Weights of a small audio embedding model.
Training: adamw at rate 0.0045, 26200 steps.
Data: trained on tunes sung on syllables by a formant synthesiser, 39062 training examples, 85.9 epochs.
Rows from block 2, named by matrix and row number. Rows with one number belong to one channel. Each number is 128 + 32 x the weight over its row's rms, rounded and kept within 0 to 255. All counts start at 0. Numbers have three digits each. After the name is the row's rms in percent of the matrix's.
# convs0: first width-5 conv, stride 2 (model.blocks.2.convs.0.weight, 128x128x5), inputs 26-51, a 5 kernel for each
# convs1: second width-5 conv (model.blocks.2.convs.1.weight, 128x128x5, transposed), outputs 26-51, a 5 kernel for each
convs0.61 099:122112067176077157077131164095099135134122094086158103050157104136148164122133111087160095118088124159139052099176130134111201144124191144135097131126107051164156099096123122129156142123148159125164107138167127125176077126122123098148140109132157139170161181168121117127121171096116119111085133139092095207180189134187102124137092136107127058089153178116111127100162152085139112133115167124
convs0.62 102:138078136124047128218071144122113104138126134127183163050192197144150126155102120145106129106155122131112157126137139134110089119114108097175125135098201069105117152018224120095135182107116146090122115095109113075112123161100072158156098060103126119141124144140130147136049208130085158108130110109151125195107171123120128142097142111130121098111128169074123101177061102189064103092121116111
convs0.63 106:075125149152120117113130149133066100133113134103069159136095141115099114129102119094163162099125147126149114099122151151151135158102185071076139124123091057116158115097078144113100110094121131145098095144141113081112160123138088115152124139129131100098108142092133119088110110113160152118087122146166120135143133113091087130149110108108093115126096092101121137062129126085148130098118239175
convs0.64 103:126125127113155122141100124133121135136142136132077132115088145136111093109101125108072144092134139168174156093136171109121121151112042102145127092103161124104110140160109105145078152126078132172084102092113138123046139100133143108133135111143133166121100115141118094136122136114100074149116075109149171177195128084131132071102162130173131115131164160164116126124096166133093095123083125141
convs0.65 105:116178079178114111145125063142120110108130100210025168136053160175161189163158127088117109170085142126142129155183134162141123144150131105123100139166140100152125147140056175110126098148155184155086079077093095132093120069123142140161181139166160149143159175161117162125171078180097112164101171095188113165153190120160104168172137136108118103145096131133099131050163064128151107055096112132
convs0.66 105:068103112136142124053076044122102105089105105083090133196140151136151128132083140159146131147155130184134167216211133106103113134182173103129124157179092159154155127123144143173147093189169163124166132140143138110106112117117155141168104154104141176190182118098090130161141113055043091109145169154120095116150122140144121095126155095115073141082155068093075132107122161121130144150157118121
convs0.67 104:112112140099156104124070085124136161144136142167147086136147140142145146134140076127159120209078122182124156130124130131121076161141119112158089085150139024130146103091154115088161126074145142096108112126145134046137144137093071143151078146163147122132174169156095111125058187117068135135027142152072120111140129152122152067098112108101122077096107171150097156094122167137142139128120110113
convs0.68 103:110140132146128112119120137122098112107119117149091133125125154073138066148170062164053172132085132081120158113130093130131083120094114086139119143110157086125087166084145106129082130112108112138106143121148111129155137164123084124130123124130134136126122152081142087161054157069177086151056159094159070168077193078111141115148165086106106102085072148091144063092154114147124150136139108163
convs0.69 107:100102166144138107096146147145094103131099120078115153123113096115100128132106098101133183114126133143130071076109150146138078166137176059070152124149088064133183113137096143100104083093126159134074078146139106064099176145159097071168112151076090098093121066123116098090077102110149159136079117163182086074134132108077079132166111095109112157170126114130127129069071112094143099127129226190
convs0.70 105:183084115125096127103102080146065077092102081122138143170142166181167177179114120111120168119172173156143173200151166156122076073105164101102147179145137214110166144146106160130148117167111162157144122158105099147095121064117171121134156122113083167147178115149136215157099053110108130121182145146130171136141144161128135147157168130177147158148157087108117132122121129152127100135092104136
convs0.71 106:051106201068100109147116168092096125121131150128193051120168179116170171163159106133161109147159128186138152126170142170131142105130136105152119122113145070142142112094216041138106120085189106051123105103133114048153128131097044200125077117126162112098142170140124151139105155061123156149108140162098095154093168115089141116118127126144123149147136170126162124132042178117091142061106098109
convs0.72 021:080165088114128115094032081134163091097149160120093188107102156086112142130169126091084148110097102092106104129126103115153155164147102112149133114105120127139119132121145109133109148097129097100157154112140115179148073099155141122077081141170164165137122155116127117159153123053127142140125096119087109162148132082112154085171103107075133179130142107108152131134081134115112158100135151116
convs0.73 104:132124139144120153171177117065095113105109057092148143145131139153147111108173140136074148124118096077115155147094106125135137101093105104087119145140162142138100086126113117132117168130071129178085099090122137104077102177144109121136145144073133151200172154176194167146140199188183107160162158076069082136111095106149129122151117105132121131150122163127112091147139090069134144101094136125
convs0.74 102:170145112101133102085163131063112151129144139112058118182151129183199176111151137147114136099134146125113159165114107157131111103116117170122116131160141146179098068190142096118186178150060085200107117156158132140173094185170168097041148197130147124198182135129187186132107085129150086136117193114142069159117158101179096115128156109149137126103088151156124057090165133063125132129155128097
convs0.75 103:153111148140106081079198133061087093108113071118149095128162135126133121156077149169146143123186122127178112152158131158144134085135172118043169132081089175129113162141111154191061139163082096156118113113116107157127047151136174073147150099131091158123123116124164110133098040163149036107180097116136167093153155113117124134096135043023052047045153118157175104180152136141132082110127142128
convs0.76 007:097111107134126108129093099109114095110114139103101120124127093138141122128122105108137114108097112075077153125117148147131085123115119112077117129138138125140120145101075111109144132151179149150156144155135145110128137107112037071091114098162162151152120098131118108109081088097149148114140116140092124073086080115143167169172103107111132165148050042023080137110105086114123131138115119121
convs0.77 101:153099102104106078151117060071145141108128130151091126142097142154138111131133160111114152188176135144160141117077111159150181119139149152145120120108158072101089144165126171100125136104060097145131147151144170140083122177161099051108113110184200156140095162178165173139112101172099068123093095060092111134126101107137112100121136117145130149106115164217142150101173107076172121069093111078
convs0.78 104:079089179105162104108108103123114115132142136085128130126124107148097109129127068087125133108120102126132121117106139141110080102143179096080154100101099079107125116131129119101096120094146107149060061142146106074063144165143132094130120149164123119091106138124120086112097096101110107117125093134143137092173147145137117108107120148142156121141106079124082126117072098114134083068112138186
convs0.79 105:115089208053127097145095168068102115135109147065186080109168159104166128117109119121111115134169119157118191164149116115132140134099097118115126136115118116124099086075206066147078173110153077096106091107138113136036076105113122158124081109127105120117157110091104120137077134057108136134165106173062111135148145121097135114103167094081089095102122148126118073190076166095055129106088058134
convs0.80 106:166126125108108149093092011070095080099121170118120142082061152130131151142076046094101170090088109124156115119129149136099135079120133157189158141109128065046101101115127162095128147131122157118136147144123148149109128141114150157153106061159165145124085175124108093133128117120040066139118036135086143124160087147176152091077069091124142139128131083129115143114088093129144067065068119000
convs0.81 100:062124127147144090032046081128122104096093105083122122181199170154152132125123139160169172102155103136153188189190146106090124134168162081111138188213110161138179127090133111189150110190198148112135126132121106124140125152124163151186118122125141172195199098082102110165118105064093089127174157166085107127144155131120112126114140073091068152063117041025047081134104133117117134131150115110
convs0.82 102:137141115173117139146157114194099113095114092126106121136063147145140133155140098142112115170086154116120158133144108129124131180146152144166137086170163067114139123143087153087142116124123114108139130128137158105091110028137095080134108106144158159140144146129171141170109125148117140158067161056103112129129140222092076110192090123108096119157078170129113175074167080114169156117098128102
convs0.83 102:164160174141117101154132136119174168145141123137123120106128081057115077123131103136048076136154171163144126108114132145111127152056048046098081113097149132125121100100116087144144089111085110127097111136105148067084109134122079121111148131106089091077080087070069103095078120075101138122146104137087117142111117107130105074122121150182156178146143187137167121143105103077082144108121097154
convs0.84 098:111144061152131116092153119110161153137128128122116135120145111140114134182159110164194077202178191171113106126137119171164140137198127121096101147109064134126102183159138105147105118088081135138121082119086082140100092103115143081065179108160107130107126125110127095123100116133092113137045119163137133104109130127066129113116174160145113151143161173171140104149108116162102078157127058146
convs1.61 101:212120169160124129138148156156086126104094138164128136090124084133090109131084169136089146106134126101142212174167156162104112147122200068100136082166072144095107082096073161137102168170168149165134148116135178076106126159064076104129149147115134149110111175124105173133145125075061104137069107150133088112146098122106107119106153107117099100095131091141153096086073091084118099115115129140
convs1.62 112:143126115074152168136128107133165165100121172055080093070094112150094114119105145108133125120133120112165097125103119158139098130129126110100089094097075115112117060098096156079087132156136154149144061111110128086106136082100126086166171140113128091203079152137081126199141169149115119118083108085071083095109083097168081118095137169147146102132083089101084107115083095090103080068084111087
convs1.63 096:107108099085103169143149072137087121106139112062118122135143166135127080117181126133096074169129081107072109143142126127126165040095121104104100117103119135098094106039121179150157120116105099101125079175183089052139157104162135108117108139100147101143059195088115132102134086120121162131081111144090087079091103127069114116114156127087102149105131111131106108091111066186101092089077112110
convs1.64 099:131169091183193172145134099116100118104145116164161181146176164136144114104147121169114117143127116125108134176129181181202150146135029109136130150143142112160048054135114101168144182170138191169066190103155103067101054120144080159144174166159106137082120098145159076095147069100119069122145116134110120130111147164139119139128106134127157108078136143120145201121087145149106110103116091098
convs1.65 108:119132122120136193167145140135109151171125111048074061053076143103160136119094112126109105119135096118103078095118105163104142132167095060093112123107062080083078099097120100118151103098124126131138152118101108130050102121127095138116156153132116131093159124144150106082194115101144128087067099143094112106121095077165155113118101115153133152110134108074140092079086112080089083091083134114
convs1.66 109:084140103098133148121154144127082095127131122092166143081141070088094113065106116138111122154134134151143135117111120153097120121157126120109134134182135155149139117150142063110057104118111095104188205132120117159108101114046045082158134187120102142152059138114143126096055115129120080109086098145149145119121133155098113141138147105109134119127133113138093163185190160133120124108117133137
convs1.67 101:143094119118099058067062068056078112090128124148085097077117146108129146124131125158134114144101144131128172105094113119157105117097103096113143120160132129139120145141142120155092189164103117094128130107145116157085097159068068106103152149156145166114102153083113163105130124095105079106168111124144107117167126143121116108133138094118129111132140124151092080104121136145123053111146150151
convs1.68 104:120121096108093103103114120095091106146105110081099055110080102115129140164106123133140126110119136134139123100071065080103110146163167135102123147138099098077084114125121148139142165170154155150164148136143153139126133132127051061115150165140137106121124133130108114084106100083085062097106129133119125093099117099098102112153163114115124135131140126123145137104130141096131127142133141142
convs1.69 095:135127103067126147146135082165123128157107171124098120148124182143146116122169127181100045157090105111054076144137130146130155071128081070096108179162105144060095061070124173140166134131115098094122070137165092066129109087150128105112154169085111068119050186084134072114143062117151174116110125153103080047110174137073117128166168135091096111148157113118074141095070075164090091106091158127
convs1.70 096:142167128150116174149175151174184184165132176109162153141128108131113133098079108078095114142166119106122093102079085093140129160174154152135111146121074078079125058123133144128112098143105095111121182133084117184152113092069039046074109138116122096106063113155105072131089114164136141129141136187184158159122140111163132113156092110115118065077209101126167111181193154053099144152124113130
convs1.71 111:163128158131158174143120145147233104163116192119079132033107158120122097145145129114148130121108128125146108132132121152084146106104153094117104096096072108098127085094150127090114142160147148113116101125082107115146126108091095102112156160154077122163148169149087170207096208148076144115062128132056105087103082077126135154145124179179157127181093118162104110091079129058068086087107138085
convs1.72 014:123115132112129111112130142159129139134135130110156134087094142123140123066124132104138038124114123145055115085093117096107117129134136136123122110145091117100119148103151136100113114114124113133128114080144090108151142094150097059098032136088168118211114079094101108098127129128120098142150119166144079172134119156130129118121115144147128127105146072127121140096155122146162136128115121150
convs1.73 105:101101096125124058075139100116101150134176140110106122131117155097079118101136131116163088137111118181079114130138152109137108119102113124153133150077017105074114069122139156132124133113116126107139119120168108105109135121119090095091118202107201097077163123070145057124133037150090068154134105149154178165126150101197182189133124129191194193192133131134122097136127094108129110139121140097
convs1.74 101:144104143124135055087115104116074182132186141106101110156145125032074094121160093151136144157082120148124149159138158134100113130118159157161132128096087122114109106079092146130128171167155173168155128107110081123100154129138107102145143180135116124116220168143161137143188112156121093152156098150091159126129141103201195162101134150224174190141157130139154113143079059081102157154128131121
convs1.75 104:090127133144130075056082107073117139078163155102113115080087137113158126180149147124131155137145141124136114146100099116119139127100144099149107124111116123102132135127121124129109141158122134078122144088146092100135119103091037157158157177082090105171104117129111117094119091113111087083113103161113097096128108149094149128119151140131126132111088130142116110164087109104091069105074120165
convs1.76 005:134107107130115133132105115107128143119119129114128176119119110131143127149127125140114126055132137131146141104087119103138143144156157103108126107135143145141156151146135092144122156116109138174094073086105142122133087135123117123137163095129135133125127127115119123183127127055122133116126121139073107114115147162130052114112118105108098129126121137120152177133146142127145117136138131110
convs1.77 101:116162131143102126121099127124094163141112139140109068131130152077141113123155089091177076156079099163079118115127123142150132139123128033089129198201121109134144138104138170116164126122131114122109130147156104121176153102138124171119101154141120111095108160168146133094182069124126137062130124148181038115134175235083147159142174138134110185145093150148127100108065149129179025086140178195
convs1.78 089:131125131122085167158152155093152154108112151059119117009107159126120117152112064146106121108074126107188071138124092139125184097178117100116132103180131095124081092072095185107157148143140136095138060132152067076137150149145121104125169205043090076084057178116190115156146163139123163143121134141095125111138123198106117150139172159121123174146101137129112174081095140086126093137130116100
convs1.79 105:118122114119141165163139135125199125105118129094086057062109129122145126143132116134150104111111108144130103124120111168095123089085147056105131119087105184158158131112114147081104116117112140115143104091069112088128111098099130100152139126124106116182114161135084182231112195178084149115081088118058085079137105096100090145104098156135127108127079091094136094087077104054082027083098122097
convs1.80 108:123162108108096114050070090053161147138096154128108118170182085120172128173139135105140116095128143140135135150114137144136110096077087091139143147220075066101060119155122095108124165154127140119170164099153152091129093097086096103090096147157152126148060138158163157107097077147174144209196144094165110157122146199101134168144161142164147164156106130120095118067134145103100100164160157188
convs1.81 104:072112107076092119110108106111125122153110133128191164112092062097073096076094137136124117166147126157131119129131101146077095083103078140135101108163139163160160149095125083089081111109148111116180173168121091087100091089046082084123125151123176148142094137129174140142092128160133119094055069108123157138093114133080101120136125139116112142148115069120082143188178149177111138108100114112
convs1.82 101:171097143140131069112099106105093152131119112074024056149068121122111144145097150114127142142130069142121150131183187138153143116095124113122128112116063124079090101122082150105125201140170148160058146140105104140008151102134149155094143127164073134114115118121179130118186128101130136112115056149145137140145147130150168120109062091143118145092152131135150110072095105070139133157128124110
convs1.83 111:111093056052148188199167161172180134092135112141154110123129130163122124093118139121159089179165118169148048032049063036127150142137106108103132123129086087108066070116146155089153065060073084057104123132109123114095146077165063089119102120100062131125115069078109070096128100088086102125138152146112129115132106127100133127098134115090101098075120136135157099135126106099135140135131113109
convs1.84 108:095139139161136121093087091087157104114163101150155127096176121132154103160104110129092159084178165095182097115101112106141132159134099140172095124131120089113132087161098120177136152135140136126106083145103117100037084133103080083121119144100100062151132137115133154132132156135128112031100175144150138176125113161114117054108071088087100099028129123123115197144087136162156101091118148165